From a checkpoint of a small image VQ-VAE.
Model: 8.58M parameters, 48-pixel images, encoder arch vit, encoder norm layernorm, encoder activation quick_gelu, encoder moe top_k, encoder num experts 16, encoder patch size [4, 4], encoder layers 6, encoder width 256, decoder norm batchnorm, decoder activation silu, decoder widths [64, 64, 128].
Training: adamw at rate 0.0009, 7300 steps, batches of 256.
Data: trained on histories of elementary cellular automata, time running down, 147500 training examples.
Rows from expert 0 of block 3 of the encoder, named by matrix and row number. Rows with one number belong to one neuron. Each number is 500 + 50 x the weight over its row's rms, rounded and kept within 0 to 999. All counts start at 0. Numbers have three digits each. After the name is the row's rms in percent of the matrix's.
# up: expert up (encoder.blocks.3.mlp.up, 16x128x256), inputs 0-127
# down: expert down (encoder.blocks.3.mlp.down, 16x256x128, transposed), outputs 0-127
up.39 101:551512399524449586423532476475446463537465480520473445506463519495454547518487553471521465507564515482478428484572526594498506538516646502481572433503552526543494469561512516516579501563453631539471524442517547522522568547582536538469474488512489483617417476421495505456492520466522514491464543515506566505604481550458518475483456512513574442489446478385477427469502568557475557525487
down.39 098:575397534458496565542560526508489467497529535497507610569426475530453387427426525576516468497457431409550460585514523429471486569492585596486460506475517551530422429460611462455527475527447520579491501486512543532463538460583454516512583574384499589451445524464530484532468549491451543394563574470540512550473526466439593514532484502458458423511504432565503485560567476509574537463464
up.40 103:465572497368469570475562422564372375435508480453487480436419537449470488498465521476519526556566388574515451596482506538528555505517499398480556502563557618503524505502457590413462594486469495476521525542574539476564480522579413567475507499478515507600500463456548439481515522443418494456560539476538519481511491474478521452525482536516501471482499483507495440472571495595462479568451
down.40 101:514564468483486529561437425462476531419381494512501428541512517556475473561489557503526456492482453536519575507496478430551516430532533465501483437516598493425562451496518503440486452435478507428576523430502510538569478490578524446421509501477479492494462448440472499454484512542432498466509631520506522582420534608432534453518511557465474462464550502482504437460444445539454506527488
up.41 102:565472598458461521517510519569600515498451603459485594463452496496435551464487522552555479455524624477563506479513542476536533609523476489472480502471468401530543471492521487444356549477434517463451532468493502533522576570448466480573495444519484589565493550556497480472494507529415509533486540516535535406500533528521498602568502573446502521400507423598468487557539558444594403455410
down.41 101:550572516437587533555397499477452438537474524572476479452479477565559442504547445442565506451511461465437545517545520598547449522481496448501429540433582547460471489573567437560487495531576493506539500505420453492425537510461466510559574492485474475505532543494607581456655472494624555533554427548482568403498510491405498448461496512534512505478549565422494481558569520572532551512561
up.42 102:540442507424547475514578515508586526531498594550508528490466464440549501548548477547566487636572513556526600480487485554430503582525383454490417485490542532479475515485447460612498529454513536490536566486551464511379446473534398506455561546570539471569498537539530485500524581520536453585507622493566525521467411484445522447507502451543435481457571480563572575472506605485551513460503
down.42 106:462445493478421576511571530508423530617486521519484464411527496537465475428511479479526508454449484461414565421558394573452548529515519547570503483458516413521515481494487488453482554548594499477425471503517443484515512471610510474544535440552399495510447482478459520594610511534475533540585488504450546651539475496588505490463434556511438440383480551445473600469523492565467529553553
up.43 112:452499432506513584443463511561457541513499488503530535437463521456437541559562474529474459441468466558479433458507489549455520501528492508469575502467479442431509474449465485501486441550444467436525553460513464492507545517415534539469446406482456537528482430505561499422463469467524568545477463506490408463465580501466519507472520523614558505576457478602550481504399466418546502518516
down.43 114:509553463527527500575524472505464435433486487697478482472533576583431506471596494442497541428475472433496471479489511488479494442507570413501489477530500634493533468517549573586493454449521493527482521548469572500543525465485531423471453539473541473536401489606489479584513452492413500530521516534535577592465458525499494554453466523473592539463450502523479453457502517515410623516474
up.44 114:455492513481530487568543528555520504466536524529548524494530551496484382547517511430463516499537467576508395453508496588488498548477484451462566513473556401477524496495567482559453499625504466478537566529499376500510543517435532526470480585538486500372480469525535486398555515468355466530583458521449502516494472583481403452456417518721464498444433480548468518551575525500482569469468
down.44 113:559492512476479577476518529595587479559439516456477428491484611550484493602538455463444557525535493532460457535485551613494546590462402461416436508510529460542467445503471454565359564524506498485449520425451472486486470596484532472537470449498489478474469497636527507550554446448420500560507386488521452584481576495531547441474509491605549602401538450414451496489452513490433565466478
up.45 093:449455500488575481475437514484528479456494501555540514508523544541450475624453455486503554503579437603425543533508502533515503454515511518526516539453555427532471494441556478533506557594467484621496496547443520460506591502424566473538440384553402468453466358613554533415544432478522480426481412505447504453428487469483523348483514536503445641496513551549476479504471509517409443512476
down.45 096:418538532450537483482519430531420536524503588493438524423528486524510502505508424519502588441563532489462458582541544508543480491448489552565525519474544498508529502565587417547503537493477499484461400510493480534545569535551408528576520454528483551611472521582497543563437512446560497431431516433474523617476546499488402600499495530553485565453478445534541404515502491584439541516520
up.46 107:512550571416447455579466444457542551432556527402467502472505471480480480497536480442533485501426341490504411479396566416606467461505495447450509467523583364488499469552493560439511498571586578428497556442561516563518501507422487503538568429533540458492526509544593497533527488493413492508505397447532553536529443473487518450456548416451472504542491496540553531515533427558503525472456
down.46 103:500517523473485510528530522587500553498510559413451545499511530522520571525477542425504436492532566537450502522451560485480487424473479487393494505546475539553450506515512559483445505569454518529527505505483462441471583497499466540455511569515413479463528458483601500494502481416473520492479615486529532408427464501487494501626555477446542403544543480588616464506433511527631532540513
up.47 102:481503521529478533516468501512459461524463390537500576493540489560487493502460471414562494482495399453536572497511446518630488503457582561470410445533512538580411498534464390486494452538485444482477568518434472526476488485493564470512466521504510470460611549553436467562467462536502534493368441494485569500487603499451606529483560635473646484536447477471423519510483547471498502568412
down.47 099:476549591478471455460482527532471538505583514469498547431544455488508450499491411429458457554557520534502521475501625439502441424415513506494524543453443590525425571567487453478470457440485514489463518508502511576497607596478525580509525500502525416464587526549543464437506442495534475496440607519537492480444499462431497541458490496567530516527519509539665515505477532515510527453454
up.48 107:577520523538523505537483503529540494511491558533558454375413513493491534502503501559505480481469506557493386456544600501491575616543519519497617520423487419530503481549519634484520538484473502437479424464514469475446475395420475516563499493472579598496517511516492534525501548438469579502568555502431454485514474638484582501509471558415511460532428472622520502407526542575502379531478
down.48 099:492491565543499571526560505578486454448488493438468478514518575431517443491473397488475495548445460485536436607476514556486515490429448515398471481525420509558483562536467454491525462610591517496500473494452410590462467521509519523567494610549541511515483510387561491475527461533487483510545476565592555499465549511410459495434524443472506543611536465446440433497455513453482590408467
up.49 113:524609545513536566463512411531459463492443481602500588481444574443525569531482503492527523577463546598444481517640536503426518517401521577498570488458435575475546502481427550448518464476507412519488552491533567503472553446468484577451468481463515495454500506539503502428509544451390529478477359527518491561507537603500530403522532455577485501518445481380547539476481419429482586432533
down.49 118:501549426517537526477430567484418578541402520453522520527565603511542468498545493511528504536519406524415473421489504585565435482548586547487525426514492530541450488472444520354500505584594464484543483513435538610484513438542476449522476476426479453438525506561610543500602537548415616550540490555465538586528529434435569593463463513497476524497470556420466479546548499571496596519497
up.50 097:532471599550491475464535501482580520507487459541518496495514545512544510470455533541436470521581517523478561485478540563407572594401433509522552448528377590440557475576555548473560425491517471499542598453469480460521433492540585451562532519544497501430507473462593464541524523441535449542569567485575425529461511490533429443536420496609446558478563582497407562500507467416577457463474
down.50 096:465546550440411511555538517481532457514551512460401461537508537511478464597550480469570476513441507513507543594526520442472490430548518455545507522441484408487484583496509478500484412524484479498438466559516541450519418471604583544569552591499559522414495505464515487483455563502522480440412470496603501556465508495489452512515541543470419547493476457513469498568502596543508496538395
up.51 090:606502573557525407417463591490580503553485578540562485377499515481471557483568538524526514499498600517509593441519530413413499561516391506534469546471386481540558518575487538484427510474547494496393489452425472564489582502445495500472554457490514490500490469523515579505449422527476437521543569505504495421502453551460551446578507575500557440430543544526531431545590532504510409490478
down.51 097:466438483442493468533524484470480478484440563509436541481526474598459493539508560532557614472539425477404518509470504542506496560461480505482448469464415492480481461463542407532522585591472486420476527411488476467458494492547540487515611478583460486500564598317592538423639475501495474593540422502480522477559410393513541504444554541558464504549519565517498549493508546576445515504528
up.52 095:445472494550612533457485431508463517471467491569475447461565603518569587556568426512525492413485536536447401500468563544650508570403526542508614468418543411509622553539555523541549479515488472499482566544426474634455491517403502627532432548470426553376554459370486518435495495503402498495485420465484453503614580532512573462526489545529424561461452551557502501452458520452476511517515
down.52 090:400476587487539507500482456411492452538443495532510443495592602514430483508482429443441486622546535444431447399502536450463580478429412457498441564538515491474484549509441451440368489426556487445464432506475460453553598441491527448529471519436447468525496552617442569543503492579479511491505459446507450533521562513561560534493493454459567500471417439391390463497482467428399597488557
up.53 099:630493508484432514494437539533430571467468552559499399432588487546509492507479441508477468555435520447498518491538579589413489538525488537501505453603529495505463465464557450560477456508570468451582562462547459465390498537470519532488581447449524486511458524485483467502481528561460498493462427478555535449483437553431464440503542534597496433488528531448443563436491556461511543466529
down.53 091:495545483446470478454455566538565510461503489537480496389523491539482504442390397561551526556544523442525515524476512443507543466536508474526487487466492452512517512502497541515477558500521388533540521481520495452456497491541462449549560543448584421575450477540405463484482581517496451452490423580442543463518519489443505539547474569500543488438489602538493527475544466503426416424538
up.54 088:482450568487594479434503413565492447528535502474531513455539505482502491569627558449495511629492525496570507461454512486456566469465476600379581483426499530475405541480550557456550504545456429473545478509533570480528537501513440534493565499535551442552580434443563491509423459553586548487414394467542398490490572462532430457482490527379477612514581439427562536556523516570538457586543
down.54 095:492528562420432530459469403473553417463490508538390559567540397483507619555538466512539470549490430529545514450526486497465460453480485518457520406557563527577621479475551591479463496372514535447474521512384509505533494486522430497420563421493502497411392497462494511538432507449486583484390468520522444618470457469528578504505581518484519527437551534575465474483459442435503578494520
up.55 099:513564526473502509473595500522607516450432594507450484452433525414441572497538532560544513453541564523438543492536432582511478544378439526531490517391414430456606556473546540483492526509417535476479418542530440389486521446509492533538520468469552496476598495536489506477506521433490461551543508504519450449524463553475451429515492544448457440518522453595516455433530483501421327498543
down.55 102:524519465460539515554479473538480476499467517538460477492531494579572440519531492494562514538519554517522556458540500518566508547545564526481380508438406470470412535482514452478571535556563478519455502499443494484448504580463485421511488470604431491508513492411461510412592548555570444566504460496512520585530483401482492510460471562534503465467532590518416487549572556471496507486442
up.56 089:539570493499473507522538477511589558575485463546539530530520504479466495519423585486436597521454597473564513463558393445536379561542513485548458530542451499486475445562452476509516506410461587479522403487510405467567512417544512456486462560552462488487560553515491431472552558434577469501494519564503549532547433512476412546383464449572475502514555531458488451541527472491527445510490
down.56 097:604563538564528568535503539476542454502513502601517449485480477558562464537500601460519466486465529523490562484445502430475553536519571518594532491407484437489491530379486495489520477429465505559452459428523470504465405468507550531462544520594538461456470561392470474472539482595440504465494557441570413553461481467416594418483436478561502533515496523532525538533570477595486545534413
up.57 105:471517599428473409487597549603574548475496583539489528501474450436545469514482500540532513407370484474523471417518497526449506453380450528477559523553579340467544382527547546527444512529527543424530549464560439530479445591469546520547537444537530500526496474512469441406546508469450543579592431498494562491500465540487495422531506494535487531478477472568486594581505506495475526421512
down.57 105:445449484496497543523494513543532538521468512450452464431494634496535515507490439559429472562533555543541429494584541537589504586379476479476433428471444481482470517561462507484325514569499526464480519436485397577482497488443536429586536557595518488493550499523492534530549547502475419543565390403488484468483417535516420412479485485548517516436581479423482498574477477512449552457503
up.58 082:626488456490489497498608498499547496454541513456450579486481459456468544558580487545480512538431482525589527475505505510560504549461438432497558553552452472552420439457374519505583462550456500574485514583531608564456501445549475513497523518515550556469588627525476461539404451502533505454650541527579415571498504552492457573511451544496559484503558501526473557519487427530505566501530
down.58 095:471412478547455512472604483561570527505512502535552518471468391512445518536478448492494561492495440480532514496488518558478467424582416486551578519453520453511465510605519557669458557417562461513480499477588473609487517563525458440545453428495461561471498460553590507520454570440421546563447408454540606458446488531457502553517506543557471460441538578558528530586510526530525427518469
up.59 107:455473501439520539398514591434484446550566498448552510515474414460452508542551559462464529543533554456504608600520398599463493580537467453552560543527526597443502453449494481371487510602494531496561458575457534434496588475563457437447444367488560501434458454570572486442468499500520568464528536514532497465531584625537522504531523553522497546405460585476563574464495545559505480544402
down.59 101:497538453527446447520450487522507567460550492623499426491523486552508469451456571489506505518485415541551550462452504461510463405497467486544482500503558534488503522553451496598591449395538536460597538454517511534473466540562511527436548556491559526495482448547463488581382473507532509499418514532477570510432463606546486475495510525567536494387456429570512499453529465520483510481474
up.60 092:472438497521560460445391549429541522497532587405477506454512461484512509488507504415482416491508551499433602422465381502418497467488475539560474545476488423511481540508498462509537481466459485520453437533518458462465505469493488473512527447466538468499501406449535547470497487453575416521503554581541514427456570592618528508492608485566548555576531509542513503460497527416467529415550
down.60 094:451549478450487543479512535501541567447506470479406539493513475550583473525489466499535461495517369443451549523514506406446485550439445478509494490577521510539414517513521487490541567458569481485523468499547528493488556520561459475432472498552452398595444406506462530444483458565531466444451471495554611486468505577540490573383437477510586517599477527568580441589466452502389536497523
up.61 083:452585566520521544388546481517458413566445481441647435531450493468505520472455530459493483472540467421525576478494487509559518457478523563566515460423381433580481408478402508507583449568422531432563446545509575474467439500497436522461556577536456423560530497474595535379502469465513539452491401467542509582464488430420519462585495445472522441482566501427521430559443498408515471453508
down.61 099:566524539504458434544586520446471490444593450497497534545529520536552536556439507535508469541545623479530508436455562514383428431482514476549528456464475451484504486463503539443524570511500401464474517481463620433362480427446570548529523451497529471541488535579549495532424384491448421449583438495496515421559524499586477494492449490567581487454467536606446494445564528530498539437505
up.62 078:534581582446496475523496490479438526553498531441486490567473519443433454538446444513543578495504604592540434549409485451422489499480433514541586493499570543488523468538435423461470495484552481520522533523582587358427542510427441466556436513468541542540438508559505494508574452499430476498423517468488505532491565572446540376580529634560457380424531482454466465425400485475479450475435
down.62 091:574495461518439524665466570517634555511486552582470522500503530450473453601535570528514509466522530532542532507513539593525477470638462590491450434495475447544544529515501426550517498467430499437549380477455517511494455394487510474469571532439588633519491548504510541448528416511464513521551473449439489515530610472531510498418497567483527526461456494499390512498447544509539484527513
up.63 095:562467454503601470473645547567556506533460574519586452454509555396493561444502542433526450468557547475480551398501488506504503569544501538464401479597529418471451457618535471472469543531435558524521505478492571531490562442396467484501471525497513620482601480445421540467564553593481473556465556446544480541592522501458425492506440472448566478481452484503408496482462422424591461511508
down.63 100:564454447487482492448519470555498516488497571559510459531471521462546584497510475447487454596544512551570588447533579496529580475456436518451560480522500556542530508487448523547474527558482461484513538445576489539412531573527484540455440426473498503432520574514432433477537538470479518554442387488493342498465496563523453488528491503526510435578526515517514530466382450528465461452453
up.64 090:625458593481400439529544388549465505468553436473518422426580464496494483496499594496533475431476472511514522550468496590665574513514444500470493572469523544529579525476553517456554396373352469413471491498571523476437510495547542450524529431486524460460501525565523559469484446527458486503617491548503431493518611502468493557474465505525605491508515524462561420470616519469544396488575
down.64 100:583530606478455470415420471441550507573515516489459521460469474468525503423503541536572540509533470463528560556509552456426472433534496455582435480490442476543478508541496529513579528479503493478456470474484562494509429539447525526425517472561488522526529544497468598579469404594528481551508546500452452455470524465436455482498509490509584547490494461569476435372504554427593369410453
up.65 111:554479461542551413372493538463551493478506488475548460397562512589442515497507517509533495444616557444510545401476556478573501560442427433577451503526524433487432473528500412468471535422457552536521440488501448483473602475418528474502493517634532506550537535589541545475572431580562455491564500473511518486449420502468428523490451466480495400466463538669462522569499554468476432452496
down.65 104:459444506546545485479588549447555501447545596527481544412543458516521535574519397572454641524435504478495471486550458540508453543490471430555550524506413496523558502539474504506490551479542496519484419558531484529471519570455483412407458463510457465498444551535477518449555503501484471460487485497523520521540480511605478529547586520539436480446588572584406392445512453490452470452514
up.66 105:477400511585516504508485493579453508524632605557488531521498606525500513557505436485556554589563518541514487548535581455473490537540543433479508500584501361576501476482500533479546493510518469471477503501557532549550554524454534489477487412511493547435459471399550396437542492535443452500455391473558489493489462347539568471484580478437615543508537486594544424499524494514665494527495
down.66 098:392508446427619491532483443442453504444504438522508533490611448435484445520505449452493472481508550465515432430463496481404416519497528481549483487513531508526491474398566464508622493531459426487537569500479535492558631487524431547482461547497480444448506434482474533523477531437584635462402449544496561555457452532487511580423561528613523511620462495483538389514469441550515480561503
up.67 106:490576518514523486538497483569405464576466514556553546496416562538570535491385543402453490626526580558496505506511586578424407449512519510526472464474428472525562471476518472551591460519433531469491511506562494457503509480494499559455519511598535502597661550519516486584513537563457444554485504497564560536520437550479511474506618434579518451519523525507494476479553454511587545475561
down.67 112:519545620473440537481509525406466445499437506525557458427433442420438522546493590485530484473482475466493454505587417478484491536590531508583453543544599496460571509518472562548541470488546499494579492545468500374496469465574543487533467578455512500400494489553413407532445457449450455539582592483541502583525430596529522579482502520499361444471486467545496522453480420546498466587499
up.68 109:691487587600522516520568523606510562474565510446451436485477440507549520522535437561445455535537561469522462559483492533478500590515456463547574467504536448525429452504543437406580449541525523457499452473543422481455470522490408501553482482507487578526421524437519567481513499528517453586495533540562456542489425538406494471491560425393435385562531517538527543482528564503556595422469
down.68 104:577519567537479418505479546508518523577528568482509520445510536492455484448455516462503485505471536515449482525491540452504574575493562479552544509465507591468501502468490543468438570440493468586578486500548453541510479519549528418469529432537528452563479483486409488511545467574451468442513574497402503380525506490519529486560449545471534330437405585440503518482524490496383368494448
up.69 088:456478542530478482454417485534524533552522513430555424452586428465477474467458454525522426554538547536519546604465613465507439519538548470537390517486489613538446470409493507481546460516494501483448516518496536428496455490503556505578519550488402590503521526494519543527544417529493555394500563446488509493517514432460514420544537563401445434518535458507563502484559465529553518562567
down.69 091:525457493478449498458554428457489429437515492539418595443501559478474503422519535418495468509513533438509529439505476530523466492572627445563544540543478529459466484472466521489504569460501568400580444506529574389480456526548540477511527466493493525518541525426496463482515407493433546514503455455443470594514587501594519544495488383539491546549486545418497470517459436465484559558476
up.70 110:560423510494507520430468587516560550458550462492506434526590580559509505479516534482433563447619653475493521444475549477446545589540567491513574510578510563456524435474589514491384471549448577486534385511488422458502515658457574503469419490550543462457447553521588552520586462494556425511563528478464440456475451533474508525495507507516489442448469578507490476557526477500491364472525
down.70 102:525441586502508455537468554406469490513484472486482429531538448490563389485511477451521554487566494500445487407555486492500517554557533419515461560537472490500481526519411519491491532495601514495480527431559388443527505499549471446535452408450436530506486509496523613434579372450552479507488426489435480472468406541496511511540594559501496569513455553515490588495512477512404447491505
up.71 104:613492463501539539477465452512571491523498470554452450422443535435429514496483514482465497420551485503518556471486504562568502531531324460596510502496545400528451496433488468503474519469447534533455512486587547437429506559478499534447473484432495528537553489646439532367472441379620483474535434524552529474474527527503569548554519511517511518545444484533534487534497527468375528528386
down.71 099:517521485542522471442476480443523532488502489399501419494500467461473508490513502543544463547517462551495457516478462534521491514574460565452452564437459505510537508461551464604507599416469539419544511534462444545518499593488534399527395432462477570551586493509398491383400497484530565482460558474565508517516521510467423477496506553569509505388464403436537461418485428429437486566557
up.72 097:511482510516555568470600562589567496499532612501553480547484549482500473462494466502462465564572616427529521510454498526619555548478470504432515461511466411510412462492560404461466446471571540482536515445539488461409510569472523502476538503546513499553551512551578487563566516477549482506528631490531499494394439523375520544426516531445517450634511468502457519565524479421561420432532
down.72 091:528440578493323502481577533472506492573503429537492512541401443479538484474588525557523584433550505502419479485467539426566466519460529499464580434490490515465522573614561484472450515443529469501413450530549429507420529443557570440610471461531471423527462597595427482481552536435416470522467473402378600502467495558547512606557507424520482446479519481579569487500545534503484505475553
up.73 101:555540540448476446541499481443478593561533432483562496511509442501448527514631551503461556487519472584460563499469496535499435585532511587536496580547498509543526555543514482478507452451440467514538514524472466467499487484465415473512409489586507480480494509456580522560539483414485571489541517412489493557563486422507476522494560466625462489518499509488578529510494488470555441536486
down.73 101:558495540520582557470515429508492498503522451634463501529452515472503530431433474583513543539426460489539487504471419394477544469618518489605480479510498506491396493447487439468571477477581535552529433512470473455551463464485596533449494556475529568523408512563493510561446506506463488428454583501476503480417539461552611457428541587399496449436450499488483545450591526504600448501496
up.74 106:609512440484503510455454568442503565484580495490579489508439564461558543474514492466554497463519644557531600581531439578350556550587509447494528481495493555459498451469527505452479464488469550519442435500517561412491575561416544477457530488509534529445475543468581526463522583511475501491510442596575488539505566446483430390489479453441455524460493448486524475452499540458464416585515
down.74 099:456454440563472482535537496412401572513435553464524415401430506522517531520397515510495588495568467456528507475469498515555509496567522522511445532470465463574587522511454496561550513381558436561448443490502449513479474547476418447474518479430497524470525433490511460498497457505486504480481523548447510508577445529570431519477533559426492453526497587569469494391523449615440463483506
up.75 090:569591462432495531471526529471541515518542436510503516409350576490515529471501563426484464437498474562621576521471479489490486475660475499483454567448533527523525507445473493509517481512478522581472577498534505477542505608527412527480486498453570483570484536469479466466426473472595465390513525461507512481636544438451572449449532442444607543478458445564549524513499474480540510553484
down.75 109:506496539465424524492495432492515486453449499544502428432540389510521557449485531515510496573507492489534455470408455453583510508460466481554421455465577515459513489479579462507488544414556520483517477422478532516597430524505641457513493433455456456508465489514551494421533496465458488406411538538488408579544467507532525595528496500473521513521478526506511433458546456443548539392558
up.76 128:531512449501499465608537438395454503555510582421544537405395418461479465506472518432509519441499466508436392503520490464581591522517519472428568537538464400509478400582471585519532501524572556476443512512535478472462505455524450474526462426534507624560356515457550560478480480469480537510520480506500486503558450644519498443558555502487548498509500438512529449473481494539457466546479
down.76 118:501511525463455668529441515544456456523497478509473532499475671555528501525435491477465478621508471547479586552442522396545588431500504506514397452474509526532432497566510453487546549535534460482401469520580449478510494516597554505518504514503502488405462546539508513522504503591453561482480499573545544552462500506466546516467499524431496510493559480438444545470541502587518480455503
up.77 138:562503492461506526548592473485430561510505479599547465489539531493558558468466440534492521506513405509525453481478464477494502639456549520405440470560530458513566410606464470461532540585475649518531481487494491567519444463496581468508464566458464557388541487502533466497575455517451508515533489463433480572493448463454473463432459522591420494461465550392397650527494472435490524452449
down.77 114:507520494472529516484527490495526487523545635470546483452549588489496516507525440453433557459450612537472493439571596500507517484389428454440544498463449513530509573510444547498447511477462409466541632451513503516416529585484435507454509551558623556401502455514500485471421482471481455487543479502506465503504518568506507478525505515538514541570482462607494510476501441497522465511426
up.78 098:588394457513452423528578502450578506519596503451648410459572556473468447432574449502544500535587492510526520521486477525493519559520510483426494448491436415496479477461537469379507480600514524461543449571540541448445421466559506398446607492526473655464499553550533527498548441516559522516513584536476425524517442565453436464458437511416449493577486562540532549509455538487574470451422
down.78 097:518497489446450473465545589397459578499527504538498564501464527526547516451562505521449423480483488532415432531557443472535538556515449469491506470416477416555603514520455425448438549540524443483439484503560543569503456528513439512386445468519463496358459517481518416489477531522552453518477547537368538578590495561408555468471517478427481419468399502486433493461500502547517487537581
up.79 110:563504517565461435438556410460528509524584540489583497436529566532493445486486653478486512593516493506596418585580510574474472499539532440420519475535489512586407455502545559523528553497460475398463467475535527469433534511429451500554483506515524507476485588440581523542503540459509509473454504532492417500510501580564540423549533423518497396526444469534506439447500476599494543577445
down.79 108:485472569551529427473452483408507438512581523499512579452516420488468495516516585495477570431552507479484547490515586614474502463511505442439475497476452575472527535443469519523446505448601566513494611562499463436498506478514444474404493500528482541409459512505503542460461378530563474519439452466515456571496458517522469468609458447542475492472425417499478457429437508398599465397490
up.80 093:518478532493493509403457496561574466495542546457555505433579507490542447485528458474497515446557489579471472508514414456365517592454425404537476511563608567482570466433525599536507499498513505482525477483557495547508453482548543565510538487436583483455504555517536521596567522496508459522480607460506477482513505555552455489598463444573411419524427393627527530526514541487487432455497
down.80 099:514487521510566530504455524516519510560453514489503489432435488502595480553388528543577489401439449500507519528511464424465531470523521396486397464471502449530517500464426433497615527516551574518556398503541576540475533468511478418544507518485458539461489549525500514448545537589526508469607496564388544466487428492538507505424567447504464479469475548480451524558479500632478612579558
up.81 103:469501419522418511513570503536489549510569463543485470447483554404570464502487545431659564557619476521488478569432510530488455593534530440540436471492491552533491428467514501475574508486489532506549593523618525438446535510570469534425551474528619531527502560385485458544494530489522490539599496482541456579505529546493516494468540443489521510490523487475420458529558561540539601495528
down.81 108:490540471510482570455432472421441512505478561548553395456378424495393510423523558556627525502518536492468488487481489519516542590478496479566440454478622498533581453525475540486520476485589522374537498475543581466500413440515558518515528433330544543484509519523472495488520490508457445489443530532540447510475501526457442531518507551535482460334465476434501533460612498481460600470570
up.82 081:574487494581356466477524530542488472612504444428581403514458480503481597521511544474453500464449597444594529504423530477471511550498497491559571472521450565510559523405560567549512453552448486499471470558583548509427529556565462521430549533528510536419495463487519490464428534492471404506543531583452425440492544506508524501540491518468443534485519514455529602468476389460526477530485
down.82 092:542487498550539529448497486391508491434467499495487546517540551466490501471569538528557491587546534531550510502498481482472448509531463494546560516563550495462500468428496593548425474429565420505548643518545575471492509476487484444545441550534460442524425511458498484479441418580530429657417488446541474573550521517500555478377523514503490480571462534530562453457549563479426517473567
up.83 084:553508490599521534526500561407472516506561599481526504536576488489501461440521574432484440575644544435415536513451525431469423509508518412486412541519557458442521390477492550564493419518404497490512500517543509452478559568456500520567463431610585526497450587551530643442469516519490455484430540508527557528469505591465496462599482390506444460438519425502449494545573552507527486560549
down.83 096:542430506547485471503460501435507426510502456481480500458424501408375577432461483495489534530455582557576610580575512486413492459530469513444486506528529425519547572473394575526553533575490496524488473525555499541524492487511372445510486501498448572540486516487371525585516446454495474507494536494575486446513525492552510463550509456586494565505511477489537533496542512488579441499586
up.84 102:461478500536459469530455444578582442530500469512458475495618543477459511460556509403448538563473507434602576499506442474512516562513553527490526427455550533487476525497565550536533541492464499532492532445499406555497440547594551526464515485491555521399573554432474466478480467393548435481398431506473499512452598519459512540476373482621578475542527631493490601437531522514513457534529
down.84 091:449446504475412617516500431487471513560496465469515556473506512414519544562487587526534535616457536526470499498538513505510505556505445470502483525517473530519482426549428500492507490538421504563548488534529514428511533522535523549557508552411534456380511483481429469525468612577582501543424515504567523533472587471450530537518475506433397493504547407460558495503504630589550478520546
up.85 120:450478547541442473461585434571500502483451508537468480576579515521505525514515506521532532549444440558453466520511447536416473489415427459505483452547473523551482494488445522539522466590601481510454481579494466489472530450538472481406462511512409514423477554599519499511458571474445563542453487450586574590490484532571467376508508390598549437510535581449493431508473468489515582444495
down.85 113:468426527540477517474486434495446514482513509455436482577573493524541493521475409474535439532491385521481475478531561593527426540467503487521459528587527456554406402627545479420363502618487486500451513487475535457422603528565560463510489520494486481525491502508590484466502457551432487508502505544400467550468483470462485446504558517559467457389517512500489521602466528555498534497502
up.86 112:562489528502505513516528422467518412506478368543505454438401512556486616471485565494561560559573532614459456497499493601465445451422549561538491487384557552511487500467496493390538527477463447554511496503426453459458498408476483560560547516476480466512523441438507552527535443505505559450541415510454574552536510410536550483523555532495531557467497502420468485375521493497357537551484
down.86 095:517512534526500519514443514430390487495508433522470500532518524489540519520521491489470490500502460399507499446491508529471411442477570528397475526463451519485523484516570445447521465543618544538557535475449514553517563518504505520528456452540516413505456469514561476403518499468474532557541466468533571603577530505380604516543504444538494474455467547421503413615399551513464542528477
up.87 091:489464499548458464486522544580542521504523619491538470551512429493474486481553516464493497491539561435547619533467468498492534527486370443581438498478487511467470500527451558463496572532485495539556456483433511554505628525471537426451447607490455553445461541511594472495535507468497470567491468548570499514476490532460510447481451447591561555489467492459497660558556503487579387437531
down.87 095:514503516559464508477511522515482457478496534470407554539520504595551391490514519473535465504490464515456479503514595539518477539442409420613492326400472427495404491519611380450436525500523524523426455498575429465463510492381494422513519563485491512426579529497509438425608437524417501485561395569435533444464559481439570533393419457485492583483593488494493617578442505458343532540472
up.88 099:474479529512482372495521482491460466489568572444503497457600528504432508467517564537490454534528539471512435535479547465439518510370564429436540505478470501513443446484524545349511488505584502398529514500557578512516498558507588476525482472538463472498467492571456385509346451501410553548534490557548510502526488526510518510512522448424533385576531442484570475472545454437533505540482
down.88 103:442470577526561424511419567524539494391566600564430520500452453442503519516548496460458517428586545496462419506495606505483415475478531457451439442508538532567516544420404551481498447557542575420427553415476483471433611506586520494554488506517496484574381566539468571449505453464424449554494468453449509449553471545400438440433466441572577504530533472488472470489507512465452493469574
up.89 127:564533574528526541505523444400507450523576498427528475436473454525441488514562520439499470542552370545500481507506488517469554515472428471514506492506441484505490503558480502512479463499560548469507497503528511475463533538476552496355424415477492474527335585554567545497475506424547499548406495538493496493467452544499425484505458393522589427525463415487477570405462528425472534462463
down.89 127:555580620592473509455462459556533429514564455532498507558470385432487588511495468486412510564567414513541505474501571534449546488423380500476520533441480535509507557619526502458501499496539449446463562563570505563501574587527474553481464494592502497427430538476557561536449516523498460517407466501502500530511567566472553447558539416445485632446529526564494562481416536445530458448490
up.90 087:534471600491456544526389478506522539465462548467509519483506478490437451483552552441486534590568486520457546378529500523462493355470369493497519523483439548525454550550510614397443570554590514419510517405504442543430534503539435500485559482499465485533420423498465577473541474505521538572476532544587513581523414503577498473529558530527488502476622496520487432476506513480538532392521
down.90 087:491471513428479463597470537493540451495551549517430566518370511462521518505423499538481504410526430426509560562506498331590426515543433503520481529515506397543478518488539502476550503424448550485444518490457484477456500449534487452431465503522550433522529477562493485518543503592435546611500554416507514419490515474571491510421538464558534505505551561471538490363448542508377525511577